config.yaml
dataset: "notes from a synthesiser with random patches"
time_shift_ms: 50
input: "log_mel"
spec_augment: false
targets: ["pitch class"]
optimizer: "muon"
final_lr_fraction: 0.1
Rows from block 8 of a small sound classifier, named by matrix and row number. Rows with one number belong to one neuron. Each number is 128 + 24 x the weight over its row's rms, rounded and kept within 0 to 255. All counts start at 0.
Before each neuron's rows are labels from the 100 clips, of 14848, where the neuron reaches its highest value: "responds to" is what is common among them. Only what is clearly more common there than usual is listed. The data: notes from a synthesiser with random patches.
# fc1: MLP up (model.blocks.8.mlp.fc1.weight, 384x128), inputs 0-63
# fc2: MLP down (model.blocks.8.mlp.fc2.weight, 128x384, transposed), outputs 0-63

responds to: pitch class: F; pitch class: G; hard sync
fc1.301 [142 129 135 152 133 133 104 143 108 134 113 155 121 102 178 114 146 142 113  95 127 118 138 108 146 118 164 107 140 170  84 160 105 110 158 108 124 112 157 125 140  70 121 139  87 127 135 156 136 123 136 103 150 128 173 118 186 140 105 124 110 130 142 141]
fc2.301 [120 145 169 137 126 152 152 167 130 103 133 139 112 104 107 137 134 132 156 147  95 115 142 145 158 119 134  98 168 194 120  84 161 108 163  86 138 151 120 111 122 147 108 160 100 146 180 157 134 116 138 131 166 148 126 119 133 126 122  67 165 151 151 112]

responds to: pitch class: A#
fc1.197 [ 97  94 147  87 148  92  99 151 135 144 101 131  90  97 135 142 119 139 144 171 165  99 138 118 147 174  97 124 121 116 139 106 137  70 147 146 130 143 165 161  99 110 107 132 148 117 154 151 147 151 138 140 155 134 142 109  99 109 130 162 136 113 115 111]
fc2.197 [150 109 118 120  87 140 121 126  94 130 160 157 131 116 114 114 154 127  68  67 125 114 119 110 139 117 116 128 107 103 100 139 141 103 135 117 180 124 142 167 123 113 140 154 127 102 138 133 130 160 142 164 125 170 126 113  75 158 125 102 104 126 114  94]

responds to: pitch class: D; detuned saws; oscillator: saw
fc1.29 [131 140 140 125 111 166 142 128 147 165 131 122  95 155 110 111 131 168 135 142 113 117 112 130 100 156 129 159 143  99 131 143 106 121 164 149 152 139 132 120 114 153 121 105 116 187 151 133 146 117 131  79 157 120  87 126  98 157  92 112 124 108 124 139]
fc2.29 [127 153 139 144 126 141 126 158 124 128  94 152  91 138  81 153 137 126 150  79 145 137 127 145 138 117 107 109 160 164 126 130 144 152 121 146 127 124 135 126 144  81  90  81 132 148 104 115 134 105 133 118 133 112 124 130 146 121  81 131 107 134 118 118]

responds to: pitch class: C#; hard sync
fc1.239 [117 102 132 183 111 134 100 162 121 112 102 125 206  90 126  93 143  96  92 151 116 119 135 134 153 130 159 114  76 125 129 142 165 122  77 105 125 140 154 171 110 145  92 160 110 124 123 129 125 141 111 163 103 142 144 145 113 151 143 126 139 129 134 145]
fc2.239 [124 142  75 157  89 130 169  96 139 130 120 131 142 153 128 138 105  75 128 154 140 113 130 148  70 117 137 133 149 129 120 148 131  71 103 119  96 130 135 135  97 115 124 126 101 110 168 145 125 136 125  89 142 113 128 161 114 177 161 126 147 101 131 111]

responds to: bass register; pitch class: G#; detuned saws
fc1.304 [ 74 111 107 158 107 128 126 150 114 160 138  88  70 122 142 120  77 103 125 136  62  73  87 139 134 137 127 128 126 166 149 150 110 136 168  98 139 166 141 111 105 116 133 153 114 133 145 129 162 121 136 135 117 141 138 153 132 108 142 120 107 145 137 110]
fc2.304 [130 159 132 196 153  92 112 129 136 141 169 147  75  66 111 145 130 128 147 125 117 134 148 152 133 138  96 119 139 151 164 157 146 176 179  92 157 135 139 140 141 124 125 141 132 119 140 136 139 136 136 134 123 163 140 130 177 112 130 137 143 170 139 101]

responds to: pitch class: A#
fc1.94 [144 132 143 112 126 140 116 145 132 132 166 150 143 150 109 102 170 105  77 139 144 142 130 113 190 117 136 132 144 122 157 140 146 131 119 130 126 111 135 116 101  77  95 179 123 150 146 148 137  83 169 124 100 141 115 163 100 136 137  99 134 132 122  91]
fc2.94 [ 90 152 125 132 126 123 107 155  82 138 143 120  85 139 117 100 138  94 133 148 117 115 136 176  84 132 170 142  96 158 107 137  99 165 115 144 117 133 111  72 116 106 159 120 143 132  99 154 138 120 104  74 116 159 118  53  70 126 123 135 108 132 156 127]

responds to: pitch class: A; pitch class: G#
fc1.110 [106  97 133  86 136 112 172 163 122  92 136 163 149 153 116 137 121 142 142 159 126 157  84 150 123 137 133  80  93 121 112 134 188  73 110 140 117 171  85 117 134 155 112 151 102  70 143 125 122 118 129 157 131 104 128 128 158 138 125 118 135 117 134 155]
fc2.110 [117 115 109 155 143 143  86  79 127 152 149 122  99 119 120 152  82 154 151 124 125 135 124 127 123 146 140  83 121 156 136 178 148 111 196 120 156  90 128 189 142 138 115 131 136 131 158 115 140  93 142 102 103 143 111 143 141 112 149  71  98 107 119 161]

responds to: pitch class: F; saw; detuned saws
fc1.196 [124 145 104 129 106 101  88 139 143 147 104 191 106 115 159 116 140  90 160 128 114 120  92 143 133 159  89 119 152 148 146 149  97 173 169 144 148 144 121 116  95 105 134 140 131 103  75 130 121 121 122 122 112  96 112 145  90  94 124 120 108 127 105 145]
fc2.196 [128  95 147 107 128 120 146 137 103 110 112 113 113 147 128  93 143 138 141 126  69  89 102  90 119 114 124 181 115 118 136 103 189 107 161  96 121 140 137 130 124 164 110 124 112 126 146 117 135 119 101 112 167 139  92 118 159  83 137 137 152 122 106 160]

responds to: pitch class: G; hard sync
fc1.99 [121 145 154 159  73 156 129 149 163 148 114 112  84 150 122 150 110 135 141 107 127 133 161  69 107 160 100 171 157  90 142 153  99 125 123 142  93 125 127 175 130 105 120 131 116 135 120  90 113 126 120  81  80 161 132 147 119 143 148 106  85  95 103 126]
fc2.99 [115 161 104 167 141  94 149  60 182 151 114 155 123 139 149 131 121 107 152  80 133 138 115  93 134 147 121 114 139 125 142 188 143 137 115 151 152 138 119 139 140 107 120  98 124 140 147 129 145 131 147 130  65 107 122  92 146 160 126 166 131 145  55 134]

responds to: pitch class: C#
fc1.21 [159  67  84 141 109 136 136 142 113 150 124 127 128  96 124 113 134 120 123 152 144 185 160  81 103 119 140 180 147  98 106 132 139 129 116 138 124 125 143 119 122 133 122 149 126 140 131  90 111 124 131 118 118 133 108 160 118 117 154 106 155 115 142 101]
fc2.21 [147 106 104 101 135 116 168 121 124 120 143 118 133 138  69 129 107 167 137 141 111 154 158 114 136 103 115 123 152 151 126 165 104  90 113 177 122 137 187 100  97 127 138  95 121 117 133 164 122 134 171 126 174  89 170 140 115 148 116 146 145  99 144 124]

responds to: pitch class: G#; hard sync; oscillator: detuned saws
fc1.136 [113 173 159 106 139 104 114 146 125 166 103  86 130 131 141 132 121 145 157 138 141 123 103 100 124 151 114 186 129 158 134 151 118 127 112  84 147  94  94 101 109 169 139 106 129  78 112 150 119  95 133 201 132 153 143 124 101 141 131 151  78 137 123 113]
fc2.136 [ 81 132 156 140  80 123 134 151 175  98 112 128 123 138 140 146 130 148  98 103 141 107  95 161 110  72 112 148  87 142 130 182  93 113 127 131 106 132 140 154 121 133  96  99 136 119 117 125 115  88  91 136 154 129 135 166 108 157 101 131 139 135 131  96]

responds to: pitch class: F
fc1.89 [127 101 137 137 162 147  95 131 165 121 135  98 136 140 107 138 137 109 124 114 134  89 113 141 165 102 120 108 137 136 144 158 147 167 160 139 168  94 117 106 120 162 130 125 177 123 128 152 133 138 148 150 139  91 110 132 121 155 129 125 154 157 111 144]
fc2.89 [ 78 146 148 108 187  90 153 144 101  80 123 147 109 106  95 148 142  87  91 145 124 149 125 164 106 129 134 126 163 135 153 137  79 124 109 171 157 116 124 125 168 156 118  97 149  97 148 109 136 106 143 128  79 136 101 164 155 113 152 165 127 126 117 147]

responds to: pitch class: D; pitch class: A#
fc1.297 [146 158 130 135 142 180  74 152 126 121 160 134 122 147 108 159 152 116 145 112  74 143 107 128 157 106 134 114 112  61 143 139  85 115 135 119 165 154 142 108 102  95 112 177 142 116 137 126 109 139 140 144 151 124 108 122 160 144 117 144 157 125 103 137]
fc2.297 [132 150 118 151 117 184 126  76 106 109 150 141 138 110 118 172 117 100 101 152 142 130 128 137 101 142 154  95 119 170  78 155 133 126 115 151 129 103 101 138 139 116 137 100 126 145 128 117 158  69 136 136 104 158  75 123 110 143 178 203 116  86  98 165]

responds to: pitch class: G; hard sync; pitch class: G#
fc1.347 [124 144 174  74 137 122 139 149 125  96 115  96 134 106  78 128  85 109 159 178 177 158 120 140 130 114 118  81 110 114 145 111 119 139 121 137 133 155  89 109 121 120  81 146 103 121 157 121 134 109 110 112 155 131 101  99 178 141 122 132 113 158 123 109]
fc2.347 [118 114 123 122 147 157 166 146 113  80 105 114 140 144 119 102 125  87 126 142 117 115 128 146 116 186 150 120 154 143 140 100  90  97 124 137 140 168 111 123 115 115 159 143 148  94 131 101 127 154 138 107 119 128 102 125 118 120 115 120 106 159 131 131]

responds to: pitch class: G; square; pitch class: G#; triangle
fc1.39 [147 106 167 140 124 147 112 155 115 128 140 101  87 125 155 111 136 106 139 116 126  74 136 119 127 111 135 146 105 138  88 132 106 140 138 161  90 142 108 139  86 196 123 114 143 115  99 119 118 138 111 135  91 105 145 108 104 136 126 120 133 141  98 100]
fc2.39 [102 173 112 152 149  96 145  69 114 153 108 123 118  90 131  96 141 122 116 120 163 184 126 102 111 129 147 123 108 194 126 152 138 104 112 113 110 151 126 139 115 116 137 143 104 158 117 126 135 179 100 123  79 121 141 106 141 105 116 114 151 140 149 114]

responds to: pitch class: A#; triangle
fc1.376 [137 104  61 133 130 139  90 148 154 172 126  91 113 132 120 137 143 128 124  90 157 140 135 130 136 154 131  96 148 137 146 144  77  94 127 138 158 157 160 159  83 140 142 138 160 132 150 108 106 124 119 153 150 140 126 101  76 146 163 147 137 119 123 128]
fc2.376 [117  97 124 132 109  71 117 112 112 165 141 127 120 135  93 116 143 109 145 162 124 120 133  94 150 163 153 137 178 125 130 159 143 161  93 148 118 110 105 134 108 134 114 142 134 172 141 123 168 123 162  98 155 144 175 128 131  71 135 131  86 132 153 119]

responds to: pitch class: A; detuned saws
fc1.296 [124 139 177 178 132 138 113 145 133 131 134 135 130 109 130 128 102  81 140 134 112 106 119 155  66  99 113  92 118 126 187 127 137 159 114 121 130 145 120 154 114 136 100 141 122 114 103  85 104 109 113 114 121 104 154 108 130 112  89 115 113  75 162 138]
fc2.296 [112 152 126 129 157 135 128 117 101  98 109 123 142 167 131 130 132 146 159 143 105 103 118 122 153 108 112 163  99 125 108 139  86 141 134  71 133 114 186 136 167 133 129 124 158 160 113 117 143  98 132  91 162 157 146 146 116  99 120  81  93 101 152 161]

responds to: inharmonic FM; pitch class: C
fc1.316 [117 154 124 142 156 102 158 160 101 109 139 149 137 109 162 118 109 143 130 145 120 131 131 137 108 133 146 134 148  54 126 163  96 101 124 155 125 165 122 141  97 126 149  90 151 154 157 161 120 136 131 122 146 141 103 134  81 156 143 117 130 106 117 128]
fc2.316 [119 137 118 140 121 126  43  94 130 135  77 111 185 149 132 124 115 124 126 141 105 157 105 146 114 142  83 130 121 178 117 114  88  97 132 166 102 139 105 129 157  97 117 137 120  98 123 101 136 115 170 128  96 113 119 178 118 112 142 109  80 139 115 133]

responds to: inharmonic FM; hard sync; pitch class: A#
fc1.325 [115  92 134 138 137 160  97 161  85 137 114 134  88 145 141 143 115 164 157 110  97 178 112 109 139 135  98 149 129  73 107 132 178 153 122 117 130 127 119 147 108 129 105 143 104  74 152 104 150  88 107 162 162 109 144 158 144 117 146 163 137 139 144  67]
fc2.325 [125  96 122 114 136 122 127 144 158  95  94 170 147  99 140 130 113 184 131 120 127  82 126 115 115 150 153 134 115 128 131 139 146 112 132 141 122 110 118 136 102 150 122 133  87 116 112  76 116 109 134  95 116 116 126 106 123 122 160 136 147 125 143  81]

responds to: pitch class: A#; pitch class: G; hard sync
fc1.174 [ 95 133  98 120 113 101 138 160 111 147 151 107 115 116 175 168 109 110 130 143  95 103 129  99 116 123 155 117  98 119 170 139 119  82 124 142 179 149 128 116  91 103 123 139 170 103 129 123 151 149  84 174 116 119 132 130 134 167 162 174 123 130 128 141]
fc2.174 [101 124 121 136 131  93 124 135 152 100  86 161 153 145 110  84 154 130 116  71 125 140 102 108 124 148 108 136  79 165 111 210 102 141 107 102 133 124  93 108 130 146 176 113 107 116 123 123 150 133 131 114 136 179 110 140 154 149 147 132 120 163 155 108]

responds to: pitch class: D
fc1.235 [131 135 122 129 111 157 121 156 139 142  87 101 123 129  99 112 186 123 140 133 128 120 117 130 102 131 132 127 116 103 127 164 190 150 126 171 126 125 114 140  98 141 190 142  99 120 110  96 129  85 110 126 119  94  86 123  93 146 132 107 113  97 131  81]
fc2.235 [148 133 127 147 126 132 162 103 150 134 119 143  89 129 125 103 162 110  82 127 115 128 138 159 140 143 153  89 158 112 113 155  97 142 152 113 100 153 127 131 141 102 131 116 111 135  92 104 177 169 150 143  92 136 133 100  92 116 139 163 142 133  99 105]

responds to: pitch class: A; inharmonic FM
fc1.295 [135 115 133  99 110 165 112 149 151 109 150 132 133 178 116 122 163 145 135 146 103 139 107 112 106 151 127 155 141 117 121 133 149  88 110  97 137  89 111 152 121 154 157 113 120 145 136 165 139 120 136 113 141  83 142 151 106  93 134  84 165 144 170 147]
fc2.295 [156 141  95 129 145  99 153 127 147 169  83 128  81 137  87 132 151 161 148 122 107 152 134 161 104 192 138 132 111  98 116  96 150 124 144 137 123 118 114 131 182 119 152 151 119 113 132 128  91 115 116 122 170 102 125 129  94 152 178  94  73  86 103 123]

responds to: pitch class: A#
fc1.268 [ 90 138 121  86  75 135 150 141  72 161  95 139 111 117 106  68  92  82 163 131 125 147 166 141 108  91  82 108 131 144  59 140 136 142 141 113 127 154 159  89 151 138 138 125 167 147 147 127 112 117 161 144 111 123 138 149 190 123 104 110 109 129 103 121]
fc2.268 [150 126 127 155 154 145 146 142  91 148 155 142  97 136  87 114 113 143  92 143 146 111  98 120 142  89 143 176 143 160 106 119 125 102 112 165 105 119  86 160  94 104 117 119 145 130 127  97 116 108 131 128 121 103 171 134 133 117 169 126 101 148 120 114]

responds to: pitch class: A#
fc1.51 [132 118 121 155 140 159 149 123 133 165 110 136  90 111 129 113 118  96 134 118 104 117 197 118 111 108 151  94 131 133 111 168 110 150  94  72 159 126 169  69  85 128 186 154 130 100 110 133 122 144 140 115 152 117 164 137 123 145 147 124 101  99 123 145]
fc2.51 [133  86 147 140 146 128 150  97  94 114 144 137 118 168 143 162 160 112 116 149 126 132 140 128 134 145 141 132 102  89 143 114 111 165 141 123 102 125 172 168 123 113 172 101  92  81 132 117 111 130 137 136 151  98  96 138 102 117 165  88  79  90 143 137]

responds to: pitch class: G
fc1.293 [123  96 138  98 160 112 146 145 106 175 125 163 123  89 173 114 104  38 131 139 142  98  94  96 153 153 130 120 125 117 156 152 122  99  92 148  91 133  92 166 131 117 125 122 126 108  86 124 129 134 106 118 143 149 111  99 144 124  91 149 130 175 145 148]
fc2.293 [148 115 139 120  73  92 142 112 106 104 179 122 126 155 117 138 112 133 128 102 104 126  86 142 130 128 136 170  82 130  90 159  88 133 146 146 124 118 157 145 141 115 143 128 151  92 138 143 118 156 153 158 100 128 113 187 130 132  96 103 151 107 114 107]

responds to: pitch class: C; hard sync; pitch class: G
fc1.161 [120 141 120 160 134 129 181 152  96 126 191 139 135 129 145  93 101 120 132 122 130 103 111 105 172 150 130 129 103 124 162 140 134 170  57 138 117  93 126 112 129  98 143 106 122 122  78 123 138 139 145 134 180 159 144 128 168 114 132 172 144  96 111 155]
fc2.161 [117 149 105  72 101 133 112 133 125 100 141 127 135 155 145 143 145 146 108 129 143 159 117 149  93 138 139 140 132  86 154 157 137 140 148 109 117  74 132 168 102 123 122 117 176 156 189 163 110 118 114 124 125 144  97  49 180 125 133 126 150  81 135 141]

responds to: pitch class: C#
fc1.57 [100 149 122 129 121 143  78 142 119 137  78 155  96 158 149 113  99 135  89 125 103 113 127 143 111 158  84 127  87  94 119 148 110 141 109 120 154 149 147 152 164 120 144 100 116 109 146 107 124 151  94 126 140 154  92 131 156 195 127 114 137 141 131 132]
fc2.57 [100 106 138 131  97 116 165 129  96 109 122 145 111 131 136 114 105 132 173 141 114 134  94 121 170 111 167  70 130 139 112 159 137 151 121 114 131  77 148 102 133 134 108 109  81 137 133 122 139 144 136 126 131 160 149 157 144 118 108 136 116  90 100 151]

responds to: pitch class: A#; triangle
fc1.154 [ 95 104 130 106 123 165 151 143 131 143  88 128 124 110 142 156 112 122 158 164 128 133 163 144  90 145  82 112 122  98 110 133 191 112 147 123 168 140 188  99 117 105 182 140 133 145 156 116 106 127 116 129 105 143 174 144 109 115 123 100 117 121 120 108]
fc2.154 [131 157 135 138 136 101 102 141  85 126 146 132 137 116 111 152 126 117  94 127 135 135 106 177 128 136 155 168 109 115 117 123  91 144 116 110  88 132 128 157 114 160 136 114 118 126 121 154 121 134 116 135 134  86 134 153 111  96 103 179  95 128 108 135]

responds to: pitch class: F
fc1.42 [133  78 116 115 105 143 127 161 146 117 128 152 167 156 123 148 139 163 123 106 141 174 147 197 132 135 165 100 109 115  99 134 151  89 172 159  99 154 130 146  94 149 110  61 129 120  79 126 150 102 147 131 124 142 163 109 158 125 130 121 134 177 119 142]
fc2.42 [126 149 119 109 106 146 138 112 134 138 126 154 120 112 143 105 118 128 195 173  91 143 125 134  87 100 144 159 159 135 110 110 109 135 116  72 157 130 128 126 140 121 116 116 161 123 114 112 171  67 152 179 130 152 105  96 133 130 165  61 118 127 124 124]

responds to: pitch class: G; pitch class: D
fc1.281 [167 129 129 109 115 149 122 145 109 155 119  66 143 132 143 126  98 125 106 129 129 125  96 106  77 154 129 131 124 114 139 148  99 111 196 131 158 104 153 151 153 141 135 135 149 125 133 105 140 164  92  85 132 137 141 117 124 155 137 136 129 111  98 137]
fc2.281 [ 98 106  90 173 127 100 126 137 115 158 112 172 100 101 114 117 109 119 101 107 120 145 140 203  97 137 133 118 152 124 136  92 134 107  96 167 121 139 112 133 138 141 104 151  97 143 105 109 151 118 134 116 105 130 101 120 132 115  86 124 119 151 126 133]

responds to: pitch class: C#; pitch class: A
fc1.285 [ 99 159 123 120  70 131 106 151 168 126 153 115 132 137 145 111 105 159 137 125 127 129 129 156 135 126 144 150 156 117  90 120 119 145 104 165 170 150 170  92 112 129 141 182 122  98 154 108  92 173 134 122 114 100 141 144  99 126  87  98 147 142 147  68]
fc2.285 [119 152  80 132 104 139 100  94 154 135 134 195  96 138 125  84 156 177 125 142 112 157 159 110 113 169 146 109 146 166 103 155 132  99 129 118 140 172 162 155 146 114 109 124 115 105 155 139 113 137 110  84 118 112  98 118  81 120 124 126 129 121 102 120]

responds to: bass register; pitch class: A; hard sync
fc1.277 [161 164 151 167 131 135 122 155 107 155 155 128  90 109 152 118 124  74 158 137 144 124 138 151 145 159  85  96 135 145  97 109 129 100 136 173 156 119 118 127 129 126 130 116 137 178 205 120  98 121 151 135 105 134 144 120 107 136 132 125 133 166 132 112]
fc2.277 [ 99  82 156 124  98 108 135 132 145 155  99 131 138 123  89 119 100 167  95  90 133 161  93  99 127 138 151 119 138 115 118 149  99 157 103 129 121 114 101 131  98 130 118 170 157 154 171 141 117  99 161 107 129 147 127 127 151 127 144 145  97 163  94 153]

responds to: glide; hard sync
fc1.31 [164 112  93 142 146 111 120 158 154 141 110 131 125 119 143 145 152 144 121 155 143 115 119  72 148 142 120 147 143 108  75 171 111 109 126 180  93 131 110 101 107  98 160 173 167 125 110 127 138 108  99 100 162 108 123 130 119 115 119 127 139 102 145 135]
fc2.31 [121 112 171 133 118 112 125  38 119 124 117 166  84 134 163 147 127 167 112 129 121 115 148 139 141 118 164 161 118 153 170 126 130 129  98 119 125 114 151  84 142 127 113 143  94 137 145 106 142 128 108 112  69 106 148 113 161 103 129 182 127 137  89 130]

responds to: inharmonic FM
fc1.44 [ 86 135  92 175 114 134 125 150 101 151  98 129 136 131 124 135 145 117 131 159 129 115 108 157 143 122 136  91 122 166 124 148 167 126  89 108 151 125 133  98 149 128 150 132 144 165 146 165 132 144 165  61 144 135 114  86  72  91 144 149 152 104 125 166]
fc2.44 [176 123 132 114  40 137 122  94 193 104 141 154 120 112  89 119 131 111 180 106 149 124 147 142  77 103  89 167 113 112 125 135 132 141 165 156 159 153  71 137 131 124 146 106 121 110 113 130 123 139 143  95 113 107 157 152 111 109 125 109 140 152 107 151]

responds to: inharmonic FM
fc1.112 [ 90 109 116 161 117 124 129 136 145  70 114 122  98 147 148 154 121 126 143 139 179 167 157 146 119 119 127 148 101 132 119 123 149 156  79 136 108 145 110 152 124 104 116  98 137 124 134 142 151 174 138 155 103 125 144 131 137 151 128 106  97  63 122 129]
fc2.112 [100 172 112 102 139  74 147 188 163 117  86 138 125 133 148 119 133 100 129 123  83 137 154  54 142 155 127 144 115 130 152 109 117 142 136 127 140 144 115 155 109 127 106 173 129  99 137 120 131 144 119 118 111  90 140 165 145 142 157 171 122 142 119 110]

responds to: glide
fc1.102 [143 128 165 181 171 112 108 166 144 114 163 134 189 119 121  78 127  92 131 136 128 138 148 152 128  91 119 140 168 136  78 138  96 104 101  72 110 157 122 156  60 110 129 157 123 147 160 116 133 144 121 126 126  93 128 132 159 122 100 101 170 112 127  98]
fc2.102 [145 126 133 129 157 140 127 135 172 107 110 116 126 124 144 161 156 176 116 137 116 170 115 112 151 155 151 181 138 138 145 151 138 127 112 116 100 161 139 145 124 158  98 163 126 145 145 130 145 132 150 155 115 120 109 114 148  85 157 140 119 101 113  75]

responds to: glide; hard sync
fc1.120 [169 159 118  82 123 147 132 147 111 146 150 139 137 119 128 136 121 100  81  98 155 179 139  96 155 116  90 142 135 104 107 134 153  64 108 132 163 137 105 101 142 148  91 132 110 121 120 135 112 158 128 142 156 100 138 133 117 115 126 158  99 112 125 179]
fc2.120 [139 100 112  88 140 112 142  80 179 112 168 118  98 141 137 150 128 126 117 100 127  84 115 179 116 142 137 156 137 102 153 143 115 172 146 112 157  98 114 137 136  95 131 162 145 106 113  99 137 132 105 134 133 149 119  80 126 123 132  87 152 103 163 109]

responds to: pitch class: D
fc1.359 [123  72 127 144  72 149 118 154  99 140 121  78 106 111  97 101 151 140  85 128 107 147 128 161 125 152 127 148 137  86  96 122 118 107 134 118 118  95 138 132 134 132 135  71 106 134 121 114 146 141 129 119 143 110 129 151 110 117 132 124 166 101 118 135]
fc2.359 [140 157  73  88 144  93 181 165 138 116 189 126 107 125 147 123 141 132 162 132 148 111 119 127 129 194 146 155 109 130 165 122 112  99 102 120  98 104  87 126 126 117 108 143 118  93 135 145 104 132  93 127 148  67  89 150 125 134 141 141 130 156 152 156]

responds to: pitch class: D; detuned saws; oscillator: hard sync
fc1.366 [195  91  63 150 140 139 133 156 138 131 132 155 157 129 118 116 173 148 137 159 159  91 102 121  98 155 101  98 117  85  98 149 126 116 114 117  90 103 151 106 154 133  94  94 101 154 157 152 142 123 170 112 160  99 138 134 166 122 100 119 130 158 126 151]
fc2.366 [105 150 110 131 166 132 148 136 142  89 104 135 155 112 144 147 142 134  75 127  77 130 115 128  85 127 107  92 159 145  81 134 163 122 163  92 187 162 132 111 134 107 144  71 137 129 145  96 156 112 134 138 157 147 150 179 130 163 135 182 149 128 116 113]

responds to: pitch class: G#; text has "register"; detuned saws
fc1.78 [ 93 170 144 140 136 101 170 153 114 128 129  93 172 142 157  72  93 113 156 137 159 125 152 108 110 132 133 156 107 161 169 122 118 123 120 155 126 125 126 136 138 124 118 143 127 158 141 147  99 120 120 174 120 104  93 120  86 122 114 114  92 116 111 101]
fc2.78 [127 145 102 120 139 109  97 140 117  95 147 119 132  91  95 116 127  90 102  76 142 102 172 145 108 144 127 142 104 164 127  79 118 141 133 116 181 131 140 171 117 123 121 120 147 106 134 151 164 142 140 134 140 118 173 135 116 145 102 146 120 125 168 136]

responds to: bass register; pitch class: G#
fc1.168 [147 145 145 115 124 155 104 147 162 131 178 131 117 116 119  95 140 122 138 120 143 105 120 134  72  62 116 148 139 132  92 151 152 140 127 124 133 146 155  79 181 134 129 102 114 168 111 154 136 168 174 111 121  93 107 119 110  90  86  95 134 125 125  89]
fc2.168 [142 141 145 113 129 116 148 145 132 120 150 112  92 138  90 134  90 150 148 124 173 153 125 163 161 154 103 141 106 147 135 127  85 142 126 112 117 141 129 122 191 156 152  93 143 104 168 106 153 165 117 116 140 161 113  97 117 140 125  83  95 139 107 146]

responds to: pitch class: C; detuned saws
fc1.75 [106 116 150 140 121  87 168 135 144 149 124  90 140 124 124 116 153 144 123 140 115 140 147 136 163 154 182 113 135  96 120 154  98 126 150 117 164 128 143 101  86 140 138 140  86 143 126 147 134 140 148 104 153 126 137 116 119  98 127  93 159  92 110 171]
fc2.75 [ 98 115 124  89 130 137 126 112  98 174 110 113 117 175 102 125 138 106 170 133  73 141  92  86 152 122 148 139 116 100 116  97 123  92  62 163 149 127 164 109 107 104 131 117 115 136 115  97  81 127 138 117 155  66 119 137 167 105 172 141 118 109  73 145]

responds to: pitch class: D; square; pitch class: D#; triangle
fc1.340 [165 117 126 122 117 118 156 152  64 134 114 146 144 138 147 148 111 116  99  70 178 149 124 165 144 155  85 146 121 136 132 133 120 128 107 147 169 125 132 131 142 141 131 119 143 165 170 112 109 115 165 112 105 115 173  90 138 120 135  99 117 168 114 109]
fc2.340 [146  96 142 140 124 103 124 142 109 100 164 134 130 136  84 119 142 129  81 102  80 143  94 131 171 128 124 109 148 143 142 127 110 130 119 128 177 136 159 113 107  91  97 141 114  51 160 119 116 146 127 100 148 129 130 133 149 131 151 113 114 111 127 109]

responds to: pitch class: C#
fc1.34 [144 131 151 108  76 158 141 129 129 127 125 156 131 117 124  78 143 129 127 130 128 126 105 121 132  96 134 141 118  74 101 165 147 155 144  86 112 135  93 144 114 123  91  94 124 110 142 100 142 156 116  97 187 104 133 133 137 142 128 139  98 121 155 123]
fc2.34 [128 148 131 121 161 136 107 166 114 127  99 111 108 144  96 169 145  85 132  76  85 125 127 114 154 128 124 116 153 124 115  77 104  92 183 176 107 162 137 109 128 168 133 110 118 126 104 117 131 127 141 112 123 150 149 140 165 157 117 151 125 167 142 136]

responds to: pitch class: D
fc1.22 [135 140 142 145 146 100 103 124 132 137 168 134 134 135 144 171 139 176 109 132 135 147 147 120 150 144 111 150 100  68 101 152 154 104  94 137  87 136 121 101  85  92 156 117 136  94  76 138 127  88  96 136 136 169 125 102 156 171 123  95 131 125 115 178]
fc2.22 [175 120  96 110 150 142 107  99 146 136 139 130 137 150 137 112  75 136 111 120  91 123 113 119 130 110 129 121 148 114 117 145 126  55 116 131  73 114 104 147 152 117 105 116 154 165 151 139 139 115 147 137  90 130 141 109 136 134 126  66  81 118 144 116]

responds to: inharmonic FM
fc1.100 [115 101 113 130 140 172  72 157 109 157 139 124 101 110  76 130 147  99 125 124 112 138 111 148 163 112 112 140 103 113  90 130 142  85 118 102 136 169 163 142 146 148 137 151  98 120 120 112 101  93 142 117 154 102 115 103 124 146 134 119 167 184 125 118]
fc2.100 [ 89 103 107 144 112 128 158 155 155 170 108 142 126 119 133 136  85 170 134 114 167 112 129 151 142 120 172  83 112  94 149 127 134  82 132 138  82 126 135 151 144 144 153 137 176 106 141 152 108 116  95 123 156 118 134 135 125 107 130 160  88 106 128  94]